python train.py --arch="unet" --model="segmentation model" --dataset="larger renderings of crowded toy scenes" --train_examples=90422 --image_size=48 --grayscale=true --crop_scale_min=0.8 --horizontal_flip=false --num_classes=31 --norm="groupnorm" --activation="silu" --weight_standardization=false --pixel_unshuffle=2 --widths=[64, 128, 128] --blocks_per_level=1 --block="basic" --attention=false --upsampling="nearest_conv" --init="xavier_uniform" --residual_init="none" --optimizer="adamw" --lr=0.0023 --beta1=0.9 --beta2=0.99 --eps=1e-06 --gradient_centralization=true --l1_shrink=0.003 --steps=40000 --batch_size=256 --epochs=113.2 --lr_schedule="cosine" --final_lr_fraction=0 --warmup_steps=1200 --weight_decay=0.08
Rows from block 2, named by matrix and row number. Rows with one number belong to one channel. Each number is 128 + 32 x the weight over its row's rms, rounded and kept within 0 to 255. All counts start at 0. Numbers have three digits each. After the name is the row's rms in percent of the matrix's.
# convs0: first 3x3 conv (model.mid.0.convs.0.weight, 128x128x3x3), inputs 100-109, a 3x3 kernel for each
# convs1: second 3x3 conv (model.mid.0.convs.1.weight, 128x128x3x3, transposed), outputs 100-109, a 3x3 kernel for each
convs0.25 102:121181161035109127152143097159169124149173128081118126141141156138158126125118120140190116107112128175130089175183081113144174135167128139141153142145100140157102137179177128145097038115126126152145134136135103159179220131129141155146165120169135178124131150119169035127
convs0.26 100:148151225130127123149125095136092096148135123131126094111128121119139161158096106181142099100140129121128163194132139117146054108143175090087128193156118068134068098120115102097121141084132122149141178117151091138132094184159130180127174112129116089116133128159150167121
convs0.27 097:169148110132190128165080108103179167119097127104138125150127094189116138184100090163144127109090130158126143095160112083117134149125116125132137129101120140170105118121083113049130189137108157155131108132127107119140157158109158082152165086112128133144127163118090129118
convs0.28 096:163134184145075120123118098149163167084166176131081089126167212116127151147163146127180121130110088123112143058155184158104204149131114130131102167138129135191051104081109141094163124110115122142155079145190104132110111183156190149171144112142182169128105005151113103128
convs0.29 100:135129081133114128092129138097174135125171109095108116133130122183137107115121130204189147103075110214136167100113169076121129080150130202117191150114180122146176054160162096169085048145086108157206083127159130153149096109147148130079123134182138140075136127192102136227
convs0.30 098:106108135171122133147135098178173138103149128110121111102170109100112188127075129111157123133166093179129121097122097128151108058081123030184066114100120140123136121066093203111143170074129136114111165133147154100148134120132229128122097080103086128146154132079155211117
convs0.31 100:085116135128127189098156124172133128115047055179150118131127153094168179142075130168106115130149117117132142124110111212159144169121090127107111116127149209138124127126065098133153133085095128123147089135163102133063135150191182145158173111119157189133161147110136100132
convs0.32 096:169154136123106102139074088120139116096162134096128129152143106131188172119148131102168097116157151094156130163129077124116102054135123180143116119124125084138110157099161159161131124076051122095129124122118124128092135133126067146126128139079099146130147149132130107144
convs0.33 091:212138171221187135145094141145084164094118189163129177103081137088124101131122157140070145223136094123159074126138121130142110078146154099157104166115079157079046118097071091127125177161132159111131168152113116072140142112125132147098204135176039128108131070113131112141
convs0.34 098:128179115146092128139166174099116146156115133145144175107124140098122128114140148122140145127138118128135145118069125156103158149105203104186122151136167111153201141159125121061128138143175127088140114127119055054068034127146138128052141150097149107094155005132127177151
convs0.35 093:139123094103048093124190130179152171198126138152192174186139130138201132157149133103167098129139160118134130065183133116115126128118098135145122162089105124112063111145114125125132125130125115139124135089150151133125117211098138140151177118117105098172132115125152157126
convs0.36 102:186046099126090123141108140101121063148080075157155143100124049117175123146121097136123099139144164104126115173140116068117104154154117134129160128088145132170198157148122129151143149095150153156110186125152123115074128117108103130146086129134151115138146164135082168142
convs0.37 177:166138103124114128075110113133202129185199102159195145141118102133105091121114132122132130103120128098123130142122097155160165131154138124130097148157128124135125123131087085064088083044051098085085073070062075086060141127138139190226144141176124156135125137132118127127
convs0.38 093:131110138162126158057122116153127109122122050100139193133113130124065091101147106139169120145045152173151160180114051059140131133127126098131168142124172120145133143190143100172176115092185132129117130168093161155132134112070122110119191068071123092091084156147109121150
convs0.39 099:136196163106060072139080182127073081089088135155142078110157136121169152179115134127121121161131113200188124111184117108113129146074133131105189106139142129125101132129060089153149134091123052109137123117136090125096133137079128150120207151127114146171126169119113130093
convs0.40 135:151143136241176136165133162219179204143225227166194180133127128155140106128091078132133167151129128058130125127152115204153142130121101104130100117147142070130108145117121113095096079061094087083053062074077065090126131194122128197124134142143158133141144128187143123118
convs0.41 094:173093171084126128059181133138158169112129200172127132183136119121122135097104112113130109112122107121124116125108137114141160132163141131169158147136194136130170163142133134103087132174116094067092133123059132148051122127089149093111108123178140083121098137113112145134
convs0.42 095:112115176131123124126170126152144116123160163185132157142129130112153156102098136159110110138128117129169147126103153115120048166102197125166129156137135069165107170109169133134131143144103092126107088161123104135111133134124129094151092090175099171162114112128105089161
convs0.43 094:142109092126125092116104134159119128188133104168097115126118112161176156126176117136121135167131126129149104093120147130204089150151194094141085159187156121118116147130117073131153121120101145147134124098113180080125050120131139129158116102089106097134134142117176115069
convs0.44 096:086108142114133081185179157132079035213141143063144165177167130140127106099132123131112160124131113092145087131135141162161156095160193135055176107095116133183126191249108140138099148104131144164092133132127098124103172122115139126193175071122098128100082142114111142119
convs0.45 095:145127156090087119170120153152127144143136158117135167096175224194184171081086124134125087146082098228118140144128113167156112117111132098122162130085149121183150156120145168179134164148134122121136149148132096111108143148158121148167147090126160111156119131165125123095
convs0.46 083:142127109120131128121134139132149086079116146152131133152107087145164125153087117141121147166131157191142134199115161112087107113113098105099122173109137116123151128134124137082128135115106135118176172153147162128151143087137182140174127176163137111090111113088079118126
convs0.47 087:106096128152177144138143139128129114133144104136115044153132091104118052124113114056118151148161086116074142136131151129069139180125183121160128089139188082094120112063129108111149135112147104198169128130120144107173111227152081103131121102159134184131164098152130120118
convs0.48 098:138173147111124079149079110124113114083177118147132145157110124078141156152131147084143156133132126125124097140139115069121136132144135178141190127113133125123069126117091125091125121127093100133125071065120113081124094126059133135121075150108138174169129126126013146129
convs0.49 098:160120132127121152154160130146112209134142160109170155155126130115103139162107140127097184110128143147125162213115185151124177104130208102109169114099148154146131112118176139126151092146103106116138111123105108124084143097150122116159112038133159071122149145141128175136
convs0.50 102:144160217140111129145066172133142124162084169062126138124119120130125159058092107147128079092167205108161110043129131124138078096180158139165133112110136180117105081124124100099106100048095155137112125112100138106105183173148129147132123145130170123139095188156145159120
convs0.51 102:206156157166149109166135153201130127106128125111220153126129161129177147107021067089100134136146116084140137086064131150164132145130134132159189097185111148122097146114148108083108111088058144073102144089089052101145065115092122144152130167119151130139154118120144122087
convs0.52 098:137075150083127139087112158113168141202152118109151116160135178102134147077129108116108142133120134133186086153176131119115135122129000202093185111129063155128141093065169122127078099098157090078101109130067129074114112129177122131222154163073120129167147129108135178115
convs0.53 082:127126082127102149077125089106115129137137157126130129127145128136118113118136090141183137132141121095099132134151151193110101131066120117140061073190113138112159103152161120120114127151226104162160143169176175138182106160128161116135163026168126148152138139094154151100
convs0.54 099:169130132130120119147065158170100145118111133078134187183150134110125098085086150072119106126182145122127128135255148211142187117127160116088127095090121110077129151152127149163131140100133133059062152118126100088137122135088139122121137156128141124167134167148114123099
convs0.55 092:160145154057105102142139071130050133064112097125108101146089054127105139144138124095174096151142133185066147179112118158074112097150081103111102169118109199135120137091108143138145167122101168107145128136096152128073102138131109113109102128133114126092111139116125196123
convs0.56 098:127121108203127098111161155159180161149150125215146175136090167146136110105056146113157082114199122112117150131119116145224169100152192188123094127139125116094124134112119128128127152124187083141076077099103094036089150156069130091140102162122148147125120128115173139141
convs0.57 098:204109216145137141118150201154195152129128215128130173142127192139122111225095124139145128126175139120133117105119126127136169106164125118095129095104114171076109156135132126123107100130126137090149075080060094101098132163119171108129147132115102077105140093158107100105
convs0.58 098:166132161128101126154140118115117126125132148141120174136128143184122129134124210114168132112114134142109119117137157124138132152182142095114138181176127152077175106115098051143156067109107149090130101117139045122105091152127150131130128127070128139110149058168133058141
convs0.59 098:227150156148109154134119153072111089132116074179096147147183119119132082092090134075162123189125124130121166113065154160191129092132157136107136099130130109115161137125131128104142146147147141144129125085126108129084134137134131116117133121125160155130135066135148139097
convs0.60 095:108106124127173183125209119133130063176088132145196191033078137112184119134152123134154143150134137143135121107118146185141131129154142112156078134112125121091028136126111134154110091073120151132169104124129132124110145165096127126123123100099174129135139156134156129096
convs0.61 114:150198152116122063108111106079098120057132098119057109124134123162163127126140128115195133139126117140127122118158193118148177178166142147143096109128116161136123078074082082072067018061045179116127155131094175128087193188172157108125129163140143146118144150128162145144
convs0.62 097:116101115149181137146128161127184175123143196171110101139128126100142109102078106103123129141148109119104113085069198162103166212139113136143123124111126123139174145115127156132131113159143112128113139128131131073083139146148115128151156099136121163147128123180129120119
convs0.63 107:124167111131064170128111125107186132097161135155137129129150122122120115125068143112151153168088121136129118124119097107163191108135157124168139153105114093139134126137131119114144161144113101099068050067132051108163170089200140143100109153174130155148127166116089109115
convs0.64 094:177084100157152086123116189092048122068133138101101170153190118152109073092144112138121173164211084113170129159086134130111081160138079118126067126159089122137102122164129111108208130158218127127126138133080107139081124181095126117126105120130117075114131096126113127144
convs0.65 097:140156124091142142170106103133124163115051141121125115118208154097127209133080114125096151044111122124138129093190140140086118158171137157155169168162109093127094088140123137198123144156134135131113040116137065109096128221092138111086087156064128071133054123129115115139
convs0.66 095:157156128158129204139239145134128128155183160147141153109122102128076095159100131113129131143125131117127160176134160126127164098111120125122122133149166170141112130103151187153130152136156102124126129134086113155142108130141131103159162123106123134121141125105130085017
convs0.67 099:110117127155131109095096104105111113169093109119167112129138123140124129127124098126142143126197101165124195140137151126094141159094149154137139131120209140128162149139205123139134112207107121132085159145111124127075185134129101172099111064194115065061128125142127114108
convs0.68 104:140176097114126162063122124082120134105146069128078130125152103117133148198114116132144126091126091130098126149114123145163146154128102210200086132143208091118130210120100094172097141116141129156086115158113101079075169180184129190137101094060146120101140089103142117074
convs0.69 097:170174143156125092118125118149139135122073154126164034124089115154144096167131183150064145159130123115130187097131108115135117151130130137136172122161132117094170118124126180116125124181145106127112111125151103105075165134055107159099118157124143135140103142174122159117
convs0.70 103:118092156090132167130128137163089127139138129080148074082136129117109115137125133108135097144159121080131126111132127137128164135140136136127174166145145215102241150129209134168142132186134123104124135129139158160071188097175143155128129172112155151126133115135210149115
convs0.71 102:114180131127149120181129132149130115121131110092109144115033138094131142160162176139124191159087150131131161098173102124082145116094140172147172132121139130144087162154111125141153149157184121147168126087150039097127149158128133123132134146142130109094155121140128069149
convs0.72 097:066130127129156119159092111139121097161119119130120129123132069139128125153134137141114133098147184124123112110141077089100117125124081123123079141150171091098173150120139157153140161113196075081125126151135089093149127138145135096078113148191131118071081125185125122169
convs0.73 106:191168118172164155106139132080125139122080136092096048097131110101151141127125131164169124127137138156130154079138099129106123158150139137159128120124150186128139124111083147138128133173155028107084123133134106131139118136128159131149175131165094068059114111109109055035
convs0.74 096:137125133136115117091126098094121109130202232168127100087121108126157127115131146165144127124113114124110174119182172127115122153171099121188149189115151131122141138137074105085104125178120129112131172136126128118114107127159207135128183120122130130135171125173160115225
convs0.75 097:126135090136126129111118190091104086088186133131156153129114133123154206145180051121142129163118111081052148162176171129129163139121122128080133092137121181162176114136166136123130098153155127119115133150123145126102072130139185107125151112130195040089129105128147114145
convs0.76 097:111115102149066155202099141127135077094113111119130107148123079144141111118144108145140111096126122162152163132146164103161101085123209070125116155084115119129117131175125110076098154109132089144082123084100096156162082129130126121074149150120095136199172124113136112048
convs0.77 096:140107109114134151120096118124123153111065093122088098205109120081083149102124113121157125118168122154144166131128201144142067083154179125141152129134103092033125137175129118123136155160144127091090134139089107105134138127171091100138133136202082101103134133115124098103
convs0.78 095:197127147075135239100160183076125215107153073134185118139087096139117100151180086164125136168125122141105134157141159135072128126117087132130126042102113110113135102111071131069108092153111097139148119114148173082105180107138134151139150151131065160105101121138128124126
convs0.79 097:165128170111089119133108126129111116139084167120132161128127135102136175091104119152124158099153125158154179125128116160095208138127104140231202100099136118083110133140119215123126099100123128126146128129122092112124135192186186124062126178103133127180189088137081012186
convs0.80 095:116111145139129187161174127149113174136139109086118141145184104159148138064166103058097120092169148042128173156128091156153106123127119074139107137139083115141168119129076173142159144139110084068128064126125059125135127185129089123128107178174146171194151155206161141152
convs0.81 110:145128156130138129084069072097090095133134159119126127058053081140126147154145134142150137117147128127146130126102131125126115095113136115151150088129122101063054140112128151130125141137137153116118152123118129124091063133119143149145124105106109113085110114103159163139
convs0.82 107:117084104107111100039071107106147140110146111144168175094120138135126135161135125150160134121163140117122127088121145106112130068148148142131161143135128011088074135125132131148128165142139121127099129153107126136121134190150096132116127141120094106094137130127129131122
convs0.83 098:108149132120146187167117137135121160156106141129125110135111109161127117137129174131164124027185178115122142139066113095166098156229151170121123122191091158113088096159142110161161084143136127144110115106112126169158150163122110187119119134107129160129120083124160093123
convs0.84 099:109135132102157139140154080097103125123141136136131149129165109154150125137127122124128115125117128122113147157128153147140062102186102163186157143129114086088103130115141069102121099064142105161160108077134150093135096151136138115125133143120121206126132129126128083118
convs0.85 094:121121173153139095155138149139136178121115141106112129120126131127135149121148141101159128105212130129214116149200133121132052136202149155206154140093128114112133125125132121095134158084176126128115128079090122134118183160100111186160202145150109123127068128075179142128
convs0.86 094:169144107161126196097118138132136085091125128102100126028116096104213104081085140125130124173126109121230149101116122122123136135128140094152157102135176159126165023143131131127106126172143120118111132085102096187128131237109132122086043133101122160108129056149106113136
convs0.87 092:124124081135127094211097142125141141126152167169144104129124111119129154138128126170118123171134096136047137149128108125108127074110204138131125153136154122080122070109133132078107161108116125174123121111085104059160131141076107147123132118175140158100170125067128172050
convs0.88 097:081141130127136110101127089148106142120114148155099141103132141011127073121143138128182128113178135139180173131148110119109112120133134182130104122123166105078120112144215154142130171173177133139122031104118112112120185118111116157120151166098077110123141124137127065127
convs0.89 108:125123091117126108127120141102055107103063017138124128202149154165119084111131137151177172130129128116112135165113109129091107130112139172113174140115152192128169141158182130155169177219199135116130079038099079118117120124091125102125151128149160078128147135085109134142
convs0.90 097:118080129077127128123114142148126139139111144087105123131134126129114134121144081131136096170125124133123145123128059133125093176137102144148154142138119135205214115126135161127143194105149151136115160126124134129066163153124126092078076190155215128061130168195137119116
convs0.91 099:120114128174158170087145129114134124146140124116172084088137132211176136141120123151184151163099115193185179144099129161141150179185128116082047131105154147159167141193110210135172122175071103086087127109127099127120165133183201145150065116185175155140106123156130128139
convs0.92 100:142117142105179139150139109140132113137125120090163126113128098181137136085191087147201144171165157143125127097158123187123161139134129098133140091147099074136100135123146148072097184127151117114135124106124139111098121153206145135129142106116135133141182069097098086126
convs0.93 099:121142098145114130143131131088052085144127141134143151046107113093071155113125122072137127133109137155202173129151108140132114130102102143129168116095186074129171151141126196130119132162118224113158162102131159119113132122115123146188129097155084101086143080113117084152
convs0.94 101:144092150118157182122133117138160077138076161117121119135108108131101154143129107135115112087088156194128133116158135133115127147102193128122145122114087165143177111139182134147109119168074102171119109116135057055124141155175170200083134116190164132130136113116150099114
convs0.95 099:113192105095122119143120119137151126134119142129126121122140170179158128122161116132127130044132117129136174180140127149122128158147148144123131112138134077146136110154126171188151178198162124122187132127111097079136091139138160141156083153134199133165114090118000115138
convs1.25 100:125140129168113245108101141121170116076079140133077108095131151113109129096082107207120176124138227114119134125128204146125095121173092154135127132126136116113234185132143070130132127101141116128183207129162137089128149107177140125119156141133111153172180176130190097093
convs1.26 097:129088174145060134129067122118103152156046148115156118140087088125172131100095086102131129140114047143125148107132132167156135083094129117091147156161123155127192196184157135075133123159174101122147210128135098118148112128130056148036087125091158107093203141115145128097
convs1.27 101:128128106145130113177070086111102099097152168099084107032124030142177111085070111151160125122153110192128110120139129174132116128094085056129099094142100093128125155115112127139120123074089185119128117060127122106139111147154085063056046088117153115164146117130111071081
convs1.28 102:116137071134069129012135192157155156108113109094126165126111116122130168073120129247161115156133125122078102115139059140139149173126127108160120147154126150196142077135174184126054151152094100062124115121133124174145099150157056127036091146079110147159050217121092116127
convs1.29 101:189117123143116121126122128143125146092047146077124157134128126205173121099156134092109129122117162136116078104152127080137115099116128047100151108124098107130027139125126135101103111050204116076187149146211107166165131065153099096106128154158124137093129140108099126116
convs1.30 093:139101129121129069091113152126116160128072125058093080127138130117125110084066095131086146137098119121135129141113124095095107117151194156126070194132124129138189154123096144155087097163113110100077121090083144120082106128140072143095119182123098119130180134120130110122
convs1.31 095:082117197134131125122102128120126163208173111032049147075150148082142157108133138185127127152069144140152147152155092133142109149124179068117121176127131141111100070159185132110161123171131130040083131096137132149068094089115063101116064119131124129130198142112107096116
convs1.32 103:119168116137039149130125094126117126146129087110102127119105122136069102121097120157188159137141080141143131133038094140079080138137153120153138131130124127093129102092168239181134128118124144151093152126144110145121113185123140229157121135142126130137145089089058040084
convs1.33 097:143093125089122076076141109149134151132129131122141101109133147105125159182163109113126128119111128074159162123131134069114067153144151180139042164132118103117122122112124127107126188152125199119200144153124146156115136157128141132132172126145139115124164148087110095073
convs1.34 099:152141145160193113221151108135142150130109147120114111081105140096132189160166173144124084160166128237164127128149169121153085112170125119141161135125130147074047137140111108118170123129126124158126153124108085164203171185132155104122139129124128071131147203192127118152
convs1.35 099:106158129134123142143117157125147152138160121170107110061105122134107135118124123224144138056178140152144127138086093134128177096118124075112165181157054180126143171140173088102127123127128209146128153181106143175145128169153124171162132130147133131141111100097095129118
convs1.36 098:134163161138103165132126144103148133123151127201173139104144128135171070171152148115178142099168142122131148129132123128114136105129122119121112091160039154120128080083120159131104084085151130132149142139100118072062137132073126144125128134131139082124124149127181171127
convs1.37 079:105086054101059063111117120106131125155154128128130121164145123141142145153129139097130123085087097141113125158127145142131130096123125155183168145155154129067109144194199172166121123224119132124130154105102086081108133125089157135126120137151128145150192165140145154158
convs1.38 101:115133154167124130027090132133141146120115124186132109130098148183130152114072133111182157157174176123127100138088129143134122149136112160128128126134140147123119103149125131028128122097151205138104181090133124075105190167058138206129134163126088124094234210105210156161
convs1.39 098:166110104130126114129090127130131129111137115125124130143138154082184197157091127167122167148134157121153177144090134146124121062137161136092130054137083056146130192132068133115160116146128183131204054119131172168108125130113123131141121081192093175141132088081098111134
convs1.40 095:156098073175129077201095101159125103087133114122112140162134074133132159216149127132115128141097126108129126124122147142130112123159144125146196116126183124127123144163137179109088155072159126135104089127067077134104101106139079142123099090127110199158121195206163208129
convs1.41 101:112128158140146136085140144100166137102118147067127125128110123115122094111148125132127125152179128187141154080124107110158093116177158047078131122082147107101115160142161078107179127144066130158154126119148183226115164153145126053168171131124173137118136113099098095158
convs1.42 100:117131124099137131125140134144096111091129146168085124187116127104105105148190165117096122132161120104129128101115114166156170221121136142115130122121095127100121130159094127127102137148154155118180165138165132129203209165089123138194137134154116125149127146163087136129
convs1.43 105:152127156078136189116123146118083114097119085111093132140081139114120036146180124147179144093144173120205132109066017161071077128133114143126132054124125178119122135119239205105177082192125153151083131167098131165131163170134133125137116162178153113087129139130080154202
convs1.44 096:070105038158112116140157138124159115105134127082198151067102110130127053150118101055128130128173132110157135124100080190139110061096225115122106098179133147141124112090092157068140173033116125126183157184161071086134127200094117183135083130086137151114163145159155155127
convs1.45 104:127079096158139117081104072108172111125179085127117125102140115044084119069062137116123000111161129143164214166128098142148112137144161157167132160132145130162115145159122132114089097168112148134069125130145158132132109154128103138168145130170164139135084109145103144114
convs1.46 116:056119140143176148131145142098136147122143124132115113122166146139134153133143157115139164078139138127145103132142120139125133125128101099107121114129092115124123153161091148173156165107151148149169152179164142184158160163148181134140121170130130138152123127133107126124
convs1.47 107:129123078092086127150189129175158162142145115127106098134116153131152077123134073130149133124134109134115142136117109074124096050148100146128128146139101124127138110143120174079096141198113136173149192158153131135123126156176109121222147175164134133108095103099128131132
convs1.48 099:131185107131179123129163154107106149082107123083131158114125114132159131108132140125146100119154118075112136123097138113110160125108126135122130196095150130127134155166113124174086089118131139201118150126184134135142102140170138197129206159200116123201043126127044125069
convs1.49 100:150129099140100134131137094141152102141121158091159086137129131103095211122104136135110118134186161099146160114134108086135078045146125119130128116108160081149206127052118110148107131190095114138212148116133162153134194155145125161167177132125148138101134130127161127142
convs1.50 106:124114165142110103105099119087126167094116129171096136036106204191129117136126132125140100114135127102160141101054111113137101133098140107087127097090114128107128208181103148146157167112128186107139187093166190146124190164160116168130116121094116133119117114121111114065
convs1.51 102:133183151119127129134154124134113167201130105130133130123176147112177140123161117137086090146130110155117037148140142087156125115136143135144135125099135115096099142122107186173127131029123121152173145129118096126084101143131094147163122103109072136120075115125154132034
convs1.52 105:117107186047056127127052126175127124234142062076093061145123183194129138134059068131162155131150127111078150148127159098144130097167140126150181168142166130142151135143119118146140123196248116205114170095100151126155123128114112137155109136152142203135133083127102168131
convs1.53 120:133123138091102121120127139109111126128151130153122114128127133137161099134163130128148139149108118110131147118175101194150131133112133119135081169093127180123123123097148141114157125163125171131068188130132216124174208159189188131129137166173170103114089109143098107095
convs1.54 102:114135153123206124141191152111112174086119117092084076147122170094114094092138113147157130098127140121151101130150102140160114135064108136127103069124160121108116115127080137145118112138120129087132147120107173118110150140169119131180144219131137131140092121127155145101
convs1.55 098:134115123119116137190168142143130139151084168142151193121163146150138136165202171137104077107146134160128161143084102175133129107132153100138128132128152154082138119145081150098125121219128117105115142145091157141057167178148114132087168127129132154128099113149111166149
convs1.56 102:131160152099107141073099090127133151117130109122119056115122178125127141152147123150105137113136136121148106131134105117130135080112148129139124166134115217127145141103120104121177124099144181193182142103142139143135124201142124154169196131116078133156067169132152132086
convs1.57 101:076116113094156101103125111150136085090154087110122086150150042167115096127039104151150104128174156128078135085131124127111180146132128140129071185128125180152119142130133134134117162109061088167163108168167105133141147116118227166107106213138177127130126124131171136142
convs1.58 100:086089121111178131152143189084159108142155142101140194006114123129129122111148144128145166015133131179181107109075124157178121122126129136136156135131097093090104131198129133141147148110107121103197125197134161145135099113153079151153119171130133151118127152128131157069
convs1.59 100:131114078149145096112124071219146158161130146142132116111167238101116176142127167149111168132150143095143103106127116134180182078135126190139112127143139185125123138131143159142065117119158167071087181174104124158089153185134108129137083134181126128022163153102131152151
convs1.60 099:091153078079136129103118090125099147149143136190127174118065121126115128150132139126133104150170093120177101148152131108051134148131186125137129155188182188170141129214134075105004123130154169156175077170202099071130129102094114196154082156136118128130087133103131128137
convs1.61 105:081071094147098158131112165110117134141126130150169129133122114137154140128113092091092098117129118157117102183141150149134196121117130135115108124126120156133113142155173121170157124129112147122157099104091102123119075076039120112106094128115154151138128137161169126099
convs1.62 098:143140100123000097145142167132196121050139135090050102183159117116121156142063098173124172125101142074068113125129125119142127110189151129089124059125135150072104148108111121132154104127100175112159105135080083140140143114113125126146184114089168116123135139141003150152
convs1.63 099:178087129108158120154120132136131122151208125125166143129154148140095128150172135153144138134071116115079107123072122187135155034127125159133143220073138118107102120141154157104136121159129068067161132118115121116146193107174152164151119111117098149176134074170116101140
convs1.64 094:117128160082173150062182165141135132138086107152045076097107153122041135131130147136138154187116084112126104162099138125140131121168061067133129138080114140110162145131110099145178173054125122152092169109112178082113087045117130087123140135086055143115143123126160131118
convs1.65 100:136115082155131107147139126084184134119152171064146119123104089126125129093112149148089138131139150087128124124121145143120148121121110155155126139133142128122127093072163121118117116103131127128152166138175166032162097142117137077130138123113147119175148105144149166164
convs1.66 104:120056128094072137129071111058141028112174105126101137137176123155186183255191147095086093129125066146119137122109106122128111131193127214151128129150132191134150150074129091082083138152135130131178154152135135125177112129133119101138132131167158179139188108135144128193
convs1.67 104:101124103056129116139144120155156115134138126136149130144138155130106161095179167128117148096084102061111067079132122110159166135099089098134189133154066171137145135114100137137140139181134111116137129080080107133123084131124135085150159145164125128135142110127167179187
convs1.68 101:135132128135144101150106155101094176137127178112169141151110091087141211039091070109085128113125119128165114110112065143191123143108126211180125104118117080129103158154096187085107105165132116099088169122178101116097068142145111116185150150174130122166067124160136112123
convs1.69 100:125152145083155139145114142138092116135129132156206130074133137109114131150121106124106129146157125125147127134147088129119133122125153129112120120132134120053129152077169087137111125147078140095139116103093083170141092079141155121125137148145127066105128153183116068106
convs1.70 096:128102138112103188133137139097093121117126132193126205078129112101145169083127127147107137131117127081132113097122086105099124148129172110164098090115077127129135158079164125134122130090173191150130174140090139115135121128173124123116115145120130125073142132128151054081
convs1.71 099:148107128055121116102130157120122130145114110178133196129058075120190135130156103122124099109157141144132126128157128110143132135148125255117131168137100074127129111168149131152131086128169155129130090176121119062131102123155108119127114162166128165131112151133219169162
convs1.72 094:121127140098102138124213120146165146127123140135142134074132167135133116122153162097133124121023105105162135131070137131109131125169111170113078174107101118105119124117082098155078150196130135133133107130105141122122127124121135151081121112130120131123078082127176138095
convs1.73 102:141076053104077096153132105119087065103053130065122130107128109095150122118100141062116121147111062123113108134162125111109082100133162136129126139114152178083127103138127092088106115123079125138137115127112155127088127047128143144120086125137100134171146074116132133144
convs1.74 100:211098145112128125103146128129128138073171133081128168144133107075123176173152150137122068100093176168184133117124158154118101117109135111115090111159135108149128160101070207140155074140087149142168148203124139139135085113165050125119128136162124105091096199123101127196
convs1.75 095:091122124115079085178143142051113120175099075130129117144128119080137169223118112072099107101079088119124130154116119163155126112120165127139100112154136128136150123078102114146111166103121125132186149095081129067124143143144146107150173127122127128104140127115169119117
convs1.76 100:133117093145134127189148152118105224181144103182151111131129170137152093119126122159145107104160129096135099161101195130139152091094129254107140185145121174140102125119136113054151132102200120152129163122110224037150163094166095133073128160165155134092133100119115104140
convs1.77 094:156135163127120128135110143154165086125141124168141129124158127074124192138180100113159040144132145144091133127105210127218137156158097155182132132131144171178099240055135131127131101110102152168145135127112139100124127126106134163141142117135131146144204117120124094181
convs1.78 102:085084120114114143100097127085173086131138130104161145134117129108125119179181105125128098126118105165159142163118138138170128144113134123126121125094129213135102110085202140000131109093110122135181122162138132206127130121070102069128111077135149105140121130109149091119
convs1.79 094:122124109164125134128141145110126213081096157142103115096118098135137141161119223111122130129143155123125126140179124146119160108121146132240146117138128057123154157146131133114040120114092129150169142117113132083109140123127107170114091158117138129199137186111139145057
convs1.80 096:125115103131210123154207112150113153138117125111120119130180145146096119106117078083112051104037127132143137135130146120131144096140123125223131162171116069194119120106126097167067133129099130068117073137127062129136079095094135126131110154181114137134020150130130126159
convs1.81 122:160160170111123125126111118190168177135129128128129106158144119096078113117116102121131137115102091163134137138137143162170149130096087148125123130130129121126111171170144142130160148140161106112105130140123133134139068081131103110077138139137102117101128128131144135128
convs1.82 115:128148166132140128176142135184165176175137164136133113128123119192132145083096124139142129112111110127099140154128177140136137171164158159142141202154147115133108131129110162107144130100139096128131138122113155126140100086105099089119149128123127139127146136128135128128
convs1.83 101:167154060084130125181163158173085152103099159126123138125077013113118107116137197160138149166130109137116150132079082087121133096122071126073117068054088122107135123125118127140134130006118127190110099134102112107104077098119093050068147130162115139105155018105197175057
convs1.84 102:126117146115106153123120134065097157119191110156150109082123163131156132125142037128142083128116140137131144137099085082131095112204157096122124090121152133174122105250129142000149100169199198159142121168205134183202119164126136125121167124107081104141131142130121097087
convs1.85 096:103128136127133100090178109120113118210060143095090169128141145119101218132124126112109114145115137120101168113069108123132144171170165132128147125138108150127118119167155173061108128178098164188086139145155101128168120130092112129072120109069138077088149109131148110198
convs1.86 100:106132167097079057139127103082120149139130120135118194135181122148135118192139170127081225100091128122130109085118152147155106119156122127148130159149139119115161116144101120094133145151091131073157157164125105168105119111156116133096124062150185067116113147146117127130
convs1.87 098:141146118131089066148133128156144113130198130144183075091130131168095159140140148142146137081121136144150147128143169095129145077110095153126089198154110137161133163128003115200120153154029118170172127158092145098119070082118133129141148122126190133099143120077131167156
convs1.88 096:125093145133082183169156159089102109167092163130120082133123091130138153063193140112115151143134141157112129102111107115156154169149148162125118098115169111114151132149117180068141046107128085139115134135061068131087100128108121136147107194124142121088106126144125112168
convs1.89 102:147165113153129171195098083193081077130210080144211201101084096131127123129174125123140188162153153141102128102140095139137129108093104073129096108146121125177102140148162054092120133149137060118170160134124086131110180154171123130113173189148116106048125126170085113150
convs1.90 097:131148127119153087177161128084183123109142131150134127106122132127133090094152137136078131126116107107176177100179113161181153080153130079131144095137135146148073169152006136114132108044155111127102121144065097147072161131146124143150156108132134149116065090107132158136
convs1.91 095:141127149099090075130171140199114087201122137091122103127068073126053065133094125120126105117132116137126103156160141132149139155159107117189120214174146133196229121129105113124071122101117140085166140143105113152048116095132133088104142129125124123150130124163131165107
convs1.92 101:158112158078127127102199144110134119115138133127136096123127080046075142138096130171126152123164102115136153132115143121082130143186185127120164081151170126152138128118125110117128118178106110126130162175128135113131131143122148181085151194126180110212156149201110142149
convs1.93 097:070069149111127122131136163082108137186121076136171046135062143088141172130132135136130132137137123129150120099159136143124064136112078079099120151090096120147154088168113114118084091111082154166158205206121125193066146182170158125129156129159148128126110141103148113142
convs1.94 101:176151115127087074087129142108183110119142123119148124139124133144127151151114105148071111129183128140129097129151145106140107144109204135120148113117122180162148129133077129122139113170107141178094109127127130127160103121121072084091165105194134127140141124088135130158
convs1.95 101:086148117165102163181107128135139114092145127120120154184117106083112122097077112101122128118140129124113133106117089116133161136150150201123163116154215110101093169127138117090087076149103131165176092197150120197129130123163148124130130111121178155170160119096082123087